config.toml
model = "encoder-decoder audio transcriber"
dataset = "short made-up English sentences, spoken by a formant synthesiser in many voices"
train_examples = 26041
gain_aug_db = 6
n_mels = 80
hop_length = 160
input = "log_mel"
spec_augment = false
win_length = 400
tokenizer = "char"
vocab_size = 30
encoder_arch = "crnn"
encoder_norm = "batchnorm"
encoder_activation = "relu"
encoder_depths = [1, 1, 1, 1]
encoder_kernel_size = 5
encoder_stem = "single"
encoder_widths = [96, 96, 96, 96]
encoder_rnn_width = 96
encoder_rnn = "gru"
encoder_bidirectional = true
encoder_rnn_residual = true
encoder_rnn_layers = 6
fusion = "cross_attention"
decoder_width = 192
decoder_layers = 6
decoder_norm = "layernorm"
decoder_norm_position = "sandwich"
decoder_activation = "swiglu"
decoder_mlp_ratio = 2
decoder_head_dim = 16
decoder_fused_qkv = false
decoder_bias = "none"
decoder_qk_norm = false
decoder_parallel_block = false
decoder_inner_norm = false
decoder_positions = "sincos"
decoder_cross_attention_every = 1
decoder_tie_embeddings = false
optimizer = "soap"
beta2 = 0.95
learning_rate = 0.0019
beta1 = 0.9
shampoo_beta = 0.95
eps = 1e-08
precondition_frequency = 50
max_precond_dim = 1536
one_sided = false
adamw_lr_other_params = 0.0014
ema_decay = 0.99
max_steps = 1100
batch_size = 64
epochs = 2.7
lr_schedule = "constant"
warmup_steps = 50
weight_decay = 0.1
adamw_weight_decay_other_params = 0.01
Rows from block 3 of the text decoder, named by matrix and row number. Rows with one number belong to one attention dimension. Each number is 500 + 50 x the weight over its row's rms, rounded and kept within 0 to 999. All counts start at 0. Numbers have three digits each. After the name is the row's rms in percent of the matrix's.
# v: attention value (decoder.blocks.3.attn.v.weight, 192x192), inputs 0-47
# proj: attention output (decoder.blocks.3.attn.proj.weight, 192x192, transposed), outputs 0-47
v.35 085:566538522566525605460475489602466525497590498459585452469463479540516456539484609427456552490615523503504437544456416547519505466546540470475439
proj.35 084:498453451455479533448486512507579476543370486433452479555538550481496547428585376634526406527482427547514585441550546435455418413498494578550542
v.36 109:459590469523488459527493530463533520504471522621550402496538491471462487535453540567471600544384475455546421602507475471503485497488490508426476
proj.36 119:524463484450464545403503445596506491551490481438441561532437502520473552492594482450430451485547512499414503455559523469518600448500572454520502
v.37 098:451533503502473599436477466570473489533501515474498411518477583477453444504446516455528608597549489448462525558553468492412539475533533473406479
proj.37 107:500492487464499516518559549427548589412574518438536478555541471477579561494526423470534447392545394557467359412541454461589445474477428554496510
v.38 100:535464471529482461480521528445474504545524577526482450496544472545490538435522528544414461557415588557551530500418544433444584592527576428538394
proj.38 101:416569518457545453476461514537514569539529541528498504434417518547481547499467496396524491542567418527413568550579490528499506486549509550470571
v.39 101:581551476478539503467472498441525465498471469434477425453487512500550475495457526451557475566593476524567495500440489503452525449406454562338441
proj.39 098:456538438499496520538557474532438495547492449550520481549543476488477479482551556612480514403435417525557437437541537555564444504507550531508565
v.40 095:483546552554474511473462587524531505494506479499509503538487505521517529472510521490480450497564488441459416640557420503483539541509469533458480
proj.40 095:555483488465497548475499455573496530445456581465523460500421525507506503555513508575550544486486405497473447351481549483502440439590562538525450
v.41 109:501409459541429486512483547545594598565576457478488500491479480456474540580548554506475504453502489486449484389477653650504487430570495558551422
proj.41 120:485538461505510532518473479371422440496501509571473495486594368550543431473427453563470438514533497502560448604566507460448435595507538525460515
v.42 096:520527582424447575561478565467498502533468466514521522577469533484440458556532524566583466405447442445460573616510518557491520489483485478517449
proj.42 102:499438558524492460474542509531442494473500536500460425443576579572494545494477488566552479534494522532502461347542443497445472524536486587408554
v.43 091:490572490492545489507472462434534428458473523518498537467492493510602486421449504527504479473543417520505450488443447534627517446468478406550414
proj.43 097:607458528544525405506572571620466551557558527444443497479543493476455564463452443463533532460415463491490583449504488471422534509494492489438594
v.44 096:469467528442461579478496517610498542567531445427443467495521524466549530489455510463575510572460453496493503432506504483452473500572546614444559
proj.44 104:473409491489515521501535516380550452447478607546489569513428532484521516470552476545535522465528438526452373467520437490498500483493463487501450
v.45 104:499457502404478541472520418522491509453474477486596475502557448413524454491430546499427480509430403559598488518482459540485543512479576495536469
proj.45 110:536514515513499507429483549515486515470455506479515516431488437493501509518523463543478482562484619542454618464501599495531516437493443388467522
v.46 092:603451483601376452532522556487475535449556443484487524465522586563517481450612485507572536469580458523445585549434533532482541399451498480550404
proj.46 105:453597475465575516592472508524472413550481460532529509499548506500481482524450526506527425506467522491491469513524527560528497589564504536402590
v.47 091:583420524547513545481431442430488409481445537430522475462595644633513497479453440580462565607437432554517608427497543457448509477475447476459506
proj.47 087:473588486418485529525569605522411548537565451552540481530456411479481492453474551509628466416505492407557405498522508490472502513532635429549495
v.48 086:572481470567399502490492508505532428472483570383538517508560519440492522500560577487534541467569462496419534532464524455496551482487458475560516
proj.48 094:525472543427509475466552435467548592540533547544478412438413468633557526588487442482453481589461466470538404516520538486514463533521472532458437
v.49 091:596587486550511533550546458483443472426479528498479477549426570534570437502447484448503529408537516434420509464539539529483536489402564585555587
proj.49 087:441450537439484470468535500555471552648524470557451410447608482510499559513516467505491511552463492589483537539425502486513485483483377409510450
v.50 094:461495593470508494500514526404455599549477441567412532478522591520451396461423499436491487465536402456533487496552470535515419598546519494428427
proj.50 088:462530487602482420484491430487522369487506523487516501442574478554568531447554539479561541552447607555450588436433518540521646399507410547486507
v.51 104:574561500516537478464416548545452505581495459533451496567519472549513474501508477455402477478486525539572532480533512529531502501480513517538520
proj.51 113:452395509564456519505550573414453541497495442497472583494458532458486522463501517508520529474446537475514475488550501554412560557520434458511473
v.52 097:430508413447541489491438458540516359456523495519495536509453602558560485411461624522532566491490481514540500513502477405520555393584478464433495
proj.52 101:601452546535458575483569486459514581493490527437498428504510517504448510542566396445532511510477493481549553527507552527537431543453531491575591
v.53 092:570540387507431522541493468521484531540471535499533534504528479517544574526456547528449488478461489443541428545466503580531486468428501550481500
proj.53 092:497444537452526440489453517551405434483463436575477506525456538464446556474439459463511488431594404533466561451557495452527421474539479439426505
v.54 101:443435458421532446525464491565618538470460495414487555547453549510489466542511462500629490513487381457467529476466498505544558508506498446521529
proj.54 112:495498583482534577473596507486360461518546567538530473457550573497526503477531551452473503509481622519539445478465521429509379480475492473525498
v.55 098:494456539497533576492485511457463476562469526502519565527442545512477485435424482516573499392455584508402465537520392688558406480516401560468475
proj.55 102:465505460583415470504552503453485496443507369491467435423486486488488519550526459558415423598537387485530506444421601479510568506511533477533469
v.56 105:483467476546561563568551553541516470454494567448405586515531563442564508468436475603526415576601469540451558501465512426584563522626537563537522
proj.56 105:487553578426453404378567429476478535500602513489552512449477483558491443595504588483449546529475479457494473565521495517473480531417470453520478
v.57 109:508605583493472544598554546420524425461443528480459549444397565561511530540485496519489480563444546473424553549533437446553521416583541483484532
proj.57 110:483387507569524407510450448610527543652565483517565435506602468511548471446542460522556483429591492525562474457490532536489516579422473452517529
v.58 112:473505518538503530471434518419475510462458473493451447502531430450491520486529520562450559570468556499561499484492481552500441549439448553493597
proj.58 107:545562462489512410504568470539576507445451548518518550474390487489500528557423428392490428385490447500430563521566473416510499513493507447445414
v.59 105:374467454538468443496419551462458461454542465502589452602548453507448591448575513503459525490510547562512453478471502560518476583481530445408488
proj.59 107:513522550487602501478564488543469510545494440501416495477552496446441437472409495536532470516458415395546528487585494475498540465453463487538458
v.60 097:423508597507412403524478421546477538567466618574443580515467547405562431522527530534492421473556501483428598432542537488653517412450515467488524
proj.60 097:492466448574606494537484600443564472539513458498579434404581451525473530448522492502449502516494536500569414480480453552450513551512492442503439
v.61 108:408598457464417529453504500532438487459456407559520472455542550556467566522438526461505469548445469544490517538416479537434470463466523497560525
proj.61 104:637434541520544518541428527467562474503602550492463526537518466502588474484514419505482521419520502471607513570510464501509548561556477559464517
v.62 078:430404416400483592497553479449527452473445489413544451573617513583562500498533454507550455509520442549528445534453577533493448492524519483550471
proj.62 083:572574621503527451476481538546310549476560527475466527461370510397470517557485551431516532473499567441490566450495450471473442550531477524437465
v.63 106:560503519519438505455539497426480529517572472505507542457438430421507471495492515566424420567526438481513464526545531447501524438479459445506438
proj.63 096:485490521457550481513475566581509451457438521518415468578530493518576539428507573467549527399506542526407564478460459477483545583478514508503588
v.64 084:628551481518540526497550479554491510549510541501469414516545447592488519552435608527461505511518487520437437485491465635568450475521511516613521
proj.64 091:444508482578412542476395429457425503491462396414576558470492492386425469578547386437496523511453508502490554452538533459433527516537486478440495
v.65 086:563539452455474515522453540414503526494444499577487477473503486465439558492516471533540570667438578492531526559421576521460581528488558482510492
proj.65 090:456517562528466491562512504461507439596542434453541512525502454648553526471496495412504475348477462423456488542514469450486442480566464555455525
v.66 085:558508492521465503506549618556527538529466536505541511459382485507583596574454452426487527618542464520547510494568423509449498572561513477504508
proj.66 096:436550510514518490505583458472504477503508514461515518526554473439475462444569588530506539367547497552541529494414572544549543438487491430462418
v.67 092:540540443468473524481520554423507420491491507447485484496539451433450486579483447523473652495458541488455438401444488545528457498547512552519387
proj.67 087:391501486562598496513445512529516555495519558459502474481461532609499491420565558440535445498552534529469468608511476426447500453515532414487535
v.68 081:541534560482472502460559509467513614440477472522506571484447376449539446545419476539566488535528489440516403522544455487530519515525460410593420
proj.68 095:534558471524395450397462476540520393529462502588430422530440490515456531534567475451451482509494495570441607443441582476424503575506540593473541
v.69 087:471524476463535515491400468495399515439478533423406542513534438523478472492447521481544526462496482525485492456536552618532490493474518548536503
proj.69 078:503479509517566499507613539537576529567556492516560453456422578496551504450534563489427459488474512526531490538464433441513477488521513490481554
v.70 095:506514553486640431540486543520543496450487501435522523521478549470519518436531497552657461445472441412469550486475552424529497461502466528416535
proj.70 096:561482422523427486446580492549501434550469496510506443485467487506434510542478424466447441523463526592483544473547536510437539531489554479539492
v.71 085:478518431527435474521469440476518579401519546442394449483538541538500424468534507445679630488509488554529508577462426518652543477538447498475447
proj.71 087:472530516607545490440548615570477472657563506469515552551437441420521523495582497505429478484494598467438540450479554525430478459475517466466552
v.72 100:462555433453509472543451500442443504561448547510579439469392398646460478595530434480545508601580575530496475526514487451505466523519549543534501
proj.72 109:473519506467485506446530501519500440392562525493502457464548595425519481507495511474399508396449445468520437475527502497502506528555505490477436
v.73 096:422430610479424492497602476508580504500520522510571507424493552370472536448557498533619458490537522450494529486583513404492548353399389541508511
proj.73 094:540481499494549452392441502515464505510449456519493536542510425524509510562414501544407560463462487503554498494408403571461402572571583512580513
v.74 095:464484471450555533522586469549499448468497498487499596590486644484486480565521553484427458508464466509472473488444499421520464509555579534524454
proj.74 100:572532521570451532509484405481447510566534508503494481462490412577427462453468360456547477509467515456458484539484499538503498515477473476486493
v.75 088:461495454596467496531566498493465514607465560535540443563542617367460546550584496502525551454551438568533451413465462420535411594535510492532463
proj.75 095:443496464511513508523469448533500562437537554521473440515486424571512439525481509481479506540535532473509454535603538398495538491563485582523459
v.76 090:610505483440434629500446472480543513488569583469600481477478460595494536541485550444445587496524495573508471505503450544407477548557542445492512
proj.76 092:446471438502426505440530445510525495571479485466452465417547538528555475560485464542515449494509588502468537459589515460566455456454503523527425
v.77 095:512524539481542500483569505477575415550523445520473532508485498463429471496480509414568521518459475401578542523428393523584443505520450392516530
proj.77 097:587445462514474570517471437504509579478469593470467437537538480578584482532548426427441468504535518608418473468551560492459481471558489540483505
v.78 081:568549512586526521471549595401627494547581558473526486535500428449410499445476488580488516431511485570512529563453497559581490547466528562517429
proj.78 080:492434514544511527571509422639482588441427512466477600507487531493504560578469540473472509577496579506480568460494496569464538485478524443486522
v.79 096:505534485526512515560404466485475509479557523519497566493506499448393440467500502566553535541466490492548484458465500581495602482443532507468432
proj.79 097:469491491465459459509560578508479441627518504454457449500456533566574556500460452401493481516580459549396458518527481395510476576550516520447518
v.80 103:525490526430546528464465472492531639566482531538496390431481576480522619441529525557615514462474469509558401529574376504575472572450459533558467
proj.80 108:559489486487493511527481547521540471504509495493411575501509643526499460502493401515546514432498527518531602407411570521410507472511567571391471
v.81 099:564518442534519454490502540520501479519490497526523534572491514509583529459504521394575471491486347584518474553491523549522559489530556546538495
proj.81 098:435447472444485432529472548491526561402523548450494517457526454536432527552492533526412567502524620492516491458518511470501481480423355503433549
v.82 099:504503479464441509427426507498429525448493332449410556420542486566544450454497446425481513493452519431476462519491457552589539534562371508496364
proj.82 098:463474511499501500469578447489509514530494504476468495492378568405480485441498587524540578543537431519472497430533490441448521461451522476506601
v.83 094:511440521584377459495507514538535507495472389447391566458491471593543491474467456459517482493576530510479544470520467420481529563489541528472464
proj.83 095:387622413447510519533525433518572411468512564487539461564453449510496474483500515506529547440617522597502416571491495524590469414583442551609504
v.84 095:485536483463532498553482557617463439436512527445532527533493490489490498539506542528597550485500532529560594410568571471578538480438593490554491
proj.84 093:542504493494434372451512532505550505576469499459475545570492617471490469540526483462360478479510546526519468600499430520473483477488470515505473
v.85 107:563433473505520455534452557496552477524443543544502466485562554447536579519515443467532549521390527489623470483596422488502586414481524411601583
proj.85 112:548529539492441513400561511551515460474474505410522483487410525600448451497509486548462426446522443472388492550409487474317429474440469461415460
v.86 108:520504601504614445546478486549485456533502521542539439537507519499564449524488499459509416525513507493446529509422481384490517441527602510509486
proj.86 101:556559438505351571532534514435497630415493401522558529469504461404480520461523457501459529464475517491555432514527470513499494505504381494455559
v.87 097:434525467507484478479460444507437505397516509509558518596453468537589499467529575451542501476546486457545533461503494394443500499497509399552461
proj.87 100:538518626494522530526612542512402417543452454521410490513470541405503499530492419517496492568511553577539406516494465552564519532480520566476552
v.88 101:540533455436473467489518496532516501564502463482477472474431436542440530478488413465468514471514517599463554500606521520479451450547448519495607
proj.88 104:436571503596501447488473586401483521494498409477587561474608462431514473490527467406506524489545474468518491538468451482500565488458614400523513
v.89 098:431378420413465506500457469524432540537530452529483517441504407426474543441406460552565486528460610431550528546483456542558512461409522492437523
proj.89 098:620602542558512522466560485487622433478441535466545454565520576474505455543607550497528502430509522468409467423440496445423407480564489553450504
v.90 102:416509591441494550406559367443555477492590542527571486409589487549508446540474515550482431576571525419499475511499387460492519437475468513379527
proj.90 099:448620487488480587504445563558477587486512464511406507588524461491522587475518483486506503481474483465544556508429493542567508486548527490590478
v.91 105:496553515478458489455545458459444440446484455541535445512510483467476480563400643541467535512437442488513466546510458586480504515431486551528494
proj.91 102:580457472526494538520437511491530517623465557469438444523502524471495484445571322556576468543541466457489590520518549472458525475500539443437539
v.92 092:443473509508481535586466517451491457467505417474529475445472460422442445424503461526509570553584519543562435512517629554452506534496553479460549
proj.92 094:576564421519474529403396559582504505523492537524517459540489462572477496562486485385533489422450593440491555499574442491530596482474502505449472
v.93 113:598494459534525528484462453525564545568604404528501561497494514566503358537453466433342553472544579498385532624389554490526563502547453509515540
proj.93 108:440515549547421464529410521440422434494454461510501511465477384495503546454481529476556464522521462572563541470610474496518462453497503411594491
v.94 110:374460481476459543570533578578595477414542474445471552583524499490442536495393518473673537510469522475520531469513496479560488508453495474531538
proj.94 107:493506505536548363508474504385529472557550621463504469490476594588518488582633541483364477522570504555475398512449409524477493483534441537523476
v.95 106:454565503525539582453516480445447513485510554497422495455484565422427498436477510547597507518560537480510506462513480493470535540615491503467513
proj.95 098:514446470557471539447484531455637535520556447555477472501526461501593517592579517406452419553473540577460468520511517513612474540417489531473458
v.96 095:555493538438353379558547563494510592575537454512450468530518512513482552437442580511546405405418504610525525480560509520524454434580461595544481
proj.96 089:435450399516539618459509501516448408454489542436575553425568560540541480475575468540469558562541524492452511484417453497433522538550532487529463
v.97 093:561526506501524508429519537435549474479512562530518456441588549497462469564521499568537555509445524521525457559516404605521527452540567533577456
proj.97 096:559489472543507451489494473530508584552472452524392582562425460425484506432514549428360470538435543527482580486491519498590496462408448518356552
v.98 084:552386552517541481529545526566458423511564634469489460519519505510400541449468472479510537507412517525589510536538531474554542512468571448458506
proj.98 088:473468490488496527537396542440540572531400386504472571444544518493467490565550545507493471581506531518380521500558520619469498506454536546549490
v.99 093:572569475523528467489512482483488578528503521456437533580512491551497469574543472554451496589469560460524531471478551525563394502502523546579580
proj.99 088:469481520536440570525545456551485473518506469550574466459561418495577478465556509456470533466493440586508438544480457582418515467437488508509428
v.100 082:490599534414522557518554463462541572483435525539450473516586515490556524429558443501529604470514549445480485517511508456580437507524417488436454
proj.100 082:540456608520534392506578485581459506486555515452539504518464539552446456542460456545485436504435519463498427408517594453470605475525475497538550
v.101 090:461462553505529445594512533531493608542439443522468423524430537494560431437430523476436578455435484547411461533472519515601487469617462427503591
proj.101 086:522501476536515513495482531476494361453448465491444535402541567529559538465536466589554482460466456433597592435500552490455517556457543588534417
v.102 096:548558377571562579516483502543516535495545506527520509435499517581502513482497536454578548549517472460457464607544467490449593524459527549522450
proj.102 086:535497567395461400484497507528513486519542547464505461601547489476469460530520480495405412504611583536536477500443458531438462502574550468409572
v.103 093:480514456506545513513442509481557548494530440494526500444488524527521419564606503540492448530536457506444440469459529559526510486533443389479507
proj.103 089:492564533538442476423461512554488515546404522471448537512555408454441454413387447542437501454534487519544562493439453411516476474457493519490413
v.104 078:451492493487408489499480566572468454418432557516447525421525535500478505524441573525532540441591596584502495517472477485469585517497544532577518
proj.104 081:570549527530568502503489483481552581562525512529511437557522580530510448525525456516402435501418528485554558519506522504489392502526486458460483
v.105 097:558493521456477499550552487541535562580471451493464489469460490484515599550463573569489341541521561423533521535546520445595435398478457542555498
proj.105 106:469605503552464500397404475443491433472524481492542550561586440474560389476560475503524571428557453561484509491392416586406555464532571439530511
v.106 094:420461573596551556504560509521595455468529516493452559474484520440620503467527502506573497527497510477482545532488464443356436641539622485515551
proj.106 095:549523511464493417482459523423470523455510532529497454495402513554363505526523519433420509458512442534499510511509519501621482506515313547483494
v.107 099:469472398520555587528526401485506515507494617464398513478456459512465521617535490583545498510490404564464480495544532531493534457495375473436451
proj.107 097:480531546481400333468538560493560507517571428495555438518551447471527497426480490427538552515600587521485527496458498463540446555498594491533543
v.108 091:506418509593511503462551454467534518602505436540527385547549572565562505503477520480436538517519546547533489491568545520446590574396481570507531
proj.108 097:503567525423459487556413524490526451470536591533480611525488430448446476563510541547489448469491443484553554525473500530479533452599486497452445
v.109 096:440544537533427434529450484515505445530471503470471598555521585494466593507522467547523593398460454442526505508456419524396522518528552598437455
proj.109 103:572413449523613492493570474513534608503489513503547491499425505566456520596488459454532442565486615522489486526518614512561408432441483458519590
v.110 095:531394477571370523509377604571437411487513495540453556442499520541521533486368515530429515499464543581484506580452531508527569534473534454521606
proj.110 089:572552491502553554452474458441608640436464512455558479479487481435445489549584444498578457454454443345529527389539440529465501452504446475550477
v.111 098:404494515509473532468537517514532584487384503509499603517478563507474500515532498527488574607467500339516488530501485543449461529530470502450546
proj.111 093:550549503507528479471528469484436529530567462532563424486483464471445467552452484573546436457502546489462480476462579459540547452487440464549512
v.112 085:467541488418458540482599529468432537501509477527498532511530486433465619538593519475493533468515464429465546543556519492513392509454487525438433
proj.112 089:492501538492494478555447493528545469581473549484458489405496539544433515540450475523503465479424567539510474631487509498485513496463607451503492
v.113 088:524509544478416497558549582526437455466442491504500495464473534494465496545563520500533518502456519484432510453525542535497468492495565520539518
proj.113 087:407414554529594483552480406530545510509482502455486511520534471517464414470409459502460393562607396534517398558461473445529523497559512465537494
v.114 084:429518513530499439470500524454541444464386544542457525442586444531557539479471527481512583530510519475567546479455499533488531394587463504533524
proj.114 083:569467528428585595504489451493502557479512487495493454481390495400472509508495513565455410508516432577472487457580484433450477547496471478462566
v.115 080:470527545590457511570481489590434546469520482526548484482492586438475490486499498464481515409581516495413466476476547530431549548504508527474502
proj.115 083:432526591442599518479509451492499530545559468538455495520533399513525510516443440511463471553445434460557508495460441495582471554590454513585484
v.116 083:451407535489481493522515473491457473485504522481448455529535557418599457436490543457534508463460545582522553412386530534412465465376496506603403
proj.116 083:536531462466525431562437520467484484435497514450513492473516423549502567445495398526481503523573449475483470538467475482571458504573476452432514
v.117 081:481500548619456448439500445522504539500402510507457404445484528504427510484552484464623529475450515452479444448543537514472558494445470398418392
proj.117 087:436507503449527512574475506461425510442542504558434569507486561490557485500498431510452548456499490528543518484419507465545421548579520543531549
v.118 086:577528507581552513454563490457535496506556501451442547515427449504547448488399426433423516518510494564473522378482531473478497531498496480418560
proj.118 096:439462490464530474520462502485457512531449566495492523447551580606469511524561573520556510438538555451546399579504484472520480444463521598559417
v.119 091:576474576529512420526564527455539503391492573447474502473512491489494520503457622517528589404534471482381442502443478509528542464473445478411451
proj.119 094:473485503492482509454525447538466518543479533502432470542492548494455493430463468540512478578397486426597541506482472424493438461523626501574556
v.120 085:538545474554532516518511558517502446516559534501454480532551550381444550538515480506551517418549535461490507509523546471449492429492531481613476
proj.120 084:448503581514388495486504494553534573508526570477491478418466524574511481510497526471490539572510561556514521507479485505521491562498560551442545
v.121 077:474456535424548521490545533511488534483514476552582471410526515420461419532460477454419530577536465488433552448564562575561564546565573416504478
proj.121 079:498543483638464469514476582550553461568443429496527462502529438584517500410559559481536533454449558574493449552472474494517469470400543528523505
v.122 090:514541568569460436525460504543563547568553549450478470395505503500476459498476508470494489462453437564517554522544501535507384548516497418532599
proj.122 086:449451481440548576528535560467481528431499468487550474496568501504531573550534479586538389502502531498463435460458473504500546483513511559497444
v.123 086:523514490535493487567463463440483514536526438533512563463544571609531536385497529520435545483458519528515409464518509511524503430497512507503458
proj.123 084:428483534469556483462475523596478448530437550526452490509487495479475550534379423544479498453472528440493560517486504461531495572410484506464491
v.124 088:503525530489397490536443536516484525535577468532480511553527513487552483496468445595453477407421465532494582398515496454434368574540515559470417
proj.124 092:462462468508543460446541520494477448445529528465494542455442558512381446518517599508502630574608549493453477557527499495588523499550486484577406
v.125 084:485498449574511466446531518533402484574517503593550540510407488558553472505529489441511495533432452445486492555540593512503491480529536494515510
proj.125 088:529524532438500541527521520459501523477460384543471415541632457411476591511494559586516552493563528552537552454486402498470536530449562459476550
v.126 083:421503563468524568430479447604448445437409485424534596452550593488575444435521534501438522521526505521565551427436481515517544570477475498445537
proj.126 081:542446484491576494502511508417517486589602537543489420523479479536456459539500434451544492476474441513443464638495532447512430426539539474516464
v.127 087:586499542468515506540554531588540447451504446531509503425553533437589522529552514446437568475577437581474533516435470479532526443500540397539512
proj.127 088:473515464455533507414404504434540533573412521484467540551420471539450583515461474513559454526448505501496456491568525500476503568454422453408480
v.128 101:479543486514464439525472491442495513498454531548442438509491482613475561424621520449530502446475525525453592480541518492451437456565528462585530
proj.128 103:491419496515550520489508531556455488506559528402536474435589522498448435531494475469580483507583493505538366577481535516537540622476433592510523
v.129 092:499461487567583547445466487563559545481447391467494486511484538494463475436514436433636483464439466523510455545474459474492576444530523487396548
proj.129 090:559553524493457533448452522459485445416518552581413491505467563575532508517512488491420557477529446436577491496482513455479451544432486501505455
v.130 096:457470534595393489445636389544441552526531451557564572506468521517472499442422429476505488497503487485430497526516504581504481449495542560398491
proj.130 087:450517421470498550583381545557489529472519531475488414498522418505530525470531542520458517516526507492548505507486435489542461511489497468613526
v.131 096:512602388515540534512482563517481442438504578496484498530386512469527511533438555482503562571458523435482559488469509454528518451456422506567485
proj.131 101:493458554473445519485505534461531516580537467508565525442561546506522481610507471475494413430550539534563476488481531565536526515519526521515563
v.132 094:514525403424424426431419512477502496615615483488452537468565464426556567501548434461623513481562513504484510491507514481480432554576592545492426
proj.132 100:486475546595504559524625464486543454393462573471554485551478507598517465462492578533476568545466540532529463545505497439453580471485419475497524
v.133 095:484443528420495527477498495453514457453462548542513480478446482458572535526500373463520455538455450577513562510463522540483482493506422444572426
proj.133 096:503410445625477461587509454476480480467573506476472526451589545451497522475502597405443555434580517497558452508506411513532416495501556538454589
v.134 097:527527462472477470494523464517492550461498502475548545522514494644518493545509514514490586575551604469514537501512512602525530556547544557530411
proj.134 107:461493486602436483570450518478422481542505510520515442486541474430551435468436515447453574476530486553546439407506467463459489421514400554512493
v.135 090:406522544537506515492528493501475576529527480612426591513493562460536523551472533499339509587422361489584451462456545478517508549474557503490425
proj.135 088:506435472470530464496454542556489489538426495516532536472516495559536450414519439480590528417516493386502555565527513534524542491536504467451563
v.136 087:403517516492601566539491553471397595486411472444516514423503499539430586394501535496565509538537481453490494523525510437494398449458509563577524
proj.136 094:615519581505417492448575433491535457507523533514480480593479562559471413485469476533420512440529533568569473525437531466501501544530446520517484
v.137 094:444473518513561555428489483487403527574514472497486516473545484464481501482493459455459533494542457523531449553479543479417488456517519432581568
proj.137 092:539557509517549540532467499482531482398500465554500519556568438490511534474501617495516411540508518493483568501500525528525550556503546498486429
v.138 094:519504469541546560488519630481552434456447465473524395575524553499485584467475534493550447515417433562511509444398519482573450508495498525527591
proj.138 092:488444546410523509556419482458534521506433567545459435452487543518477482523471450469566474502483485450491535590568532539501534447475391431473542
v.139 104:473532527435538489516522529428474598436410579457514544426518464517525428547429461514476471598532493489563464480463495600554449600539489591576480
proj.139 104:494481502611454529516448488516427433517604511511452485515413505475505534404496540483436589466530547488453521492514553457442499452463487508415553
v.140 099:496429533534546450454443522598520529414542532435558535470565539544367424542562441454582482443579448527461468536555424483509535431585466524408473
proj.140 111:411565478483475495496493487473476406421542420526462446532457488540570535562437624552465508548422556441593464496489473469516493492445557444550494
v.141 095:427510502473497479469507532454544416470411542564429458480493476566557385448582478584527499534461497528561495460533518510427490533575468492602515
proj.141 096:503493446579437488442492431552517564490533532471451492450546532410466497503438445460415496471525510408429525515445540547567542527443561472444633
v.142 091:473568474564519560456592549408453515530446545491468454518491547487486472582441470528514489517463499453404497558538525602531507480533526528526416
proj.142 087:558536468488493516483453447512518492473587462433482482520493403519509458486479521547385386470576574587509580460516471424509435450442462467575487
v.143 090:546497496561451506491496457598447528461479405522529506463486510501395451527555516452501472531491549554541418554480518571527557472456564395479373
proj.143 091:433542571522487621467536607427570505500523547515499507548585481474626564447526425503501521484387468434518604458516400479507479479555458484451568
v.144 100:502554535473494484482521511529537538569462476519536449506449513554488583412422539480488542477447485404487539441572404443596472448557437441470527
proj.144 100:450473489583441483471486499424506418527516548571532481489554521503518480578560438539479493486611469575527526509420592618454481581487455521526488
v.145 092:488490554550513501479475461436514513494542567451479518352542484552480475536552481472519452513528485513470489481430512525379459550519450562541514
proj.145 094:564527513457416470535529568588549443578474509498516469626500525448508543420521483507482528505470531493429495460538430456447543465453532441468507
v.146 096:501430503423533527456625505446523469499426636480586513488532520498598464459491491450489491435609508550362472453500512533422554543491496511584501
proj.146 098:511512537490483424535390487558524548455538403495444479468437414551390511518539501458471495547363531520573570419565432468528476497592496484482554
v.147 110:504501575566505528575536433553519593493535399632453440474525525498566551458504449495493489522452480501496493422465529554561442547544459540531494
proj.147 101:582540474534571527468448513466533424574458583514562548557583498493509493435513496514592523528561507508503492512490492486495520543488496495556529
v.148 115:509605479504452473479440424580476512416471466570478386563436537557445524531423590579458493489462526508490391555460440440503347495395524423496527
proj.148 109:478410468569530576559543502522569441561535473469416509450490432483479427485493483483612567556561518499503495464492549534634550516581490533456473
v.149 111:517514467465418451497535496530558519472479523428499495546527554495482500528605479535532506406455589459502554479510447483434521493489628503429509
proj.149 110:529441597466499504503586462506541602539535587448440519373477503490503505456478529551410491537484555490512497537474632472608449493563501500544567
v.150 110:491534417484456451540549541491551402442535655455417518484554538489534481499459643471556576545647476523457477546448422436512576538507518497519508
proj.150 103:505501539485530483468469532571484545452417412516553485502447502505400388553502450489416405541409534487548467451534528477428431432445457444446506
v.151 095:493508527527514506572484422612493504518435552474532503528435553492443534543407518516503463443457538444497473495598470532435489448413496527509528
proj.151 093:457397526530403518523433414444535548566551404525443439468602524546540521400589501535534506518562435569540521521498499475638385554594494509545498
v.152 103:460549521425410464524545577490535493494512477455548527428502387556502562500491567476483599519460512507545545508498448511522510557422580468540429
proj.152 101:461514480540501493488492513496466489500474535394441527528454587567523408556535506467538424490505449516506491525557632548505560447627386493433479
v.153 112:589584477426504502559522506495622477510454584469480501470550439534533586559561521510373489497431520569431442485370529543498618559563491427496452
proj.153 106:485370469481510460467508521567486525471506491464483481447517503442517397534511396459483549573472495488527443547558464492391444480512503475476544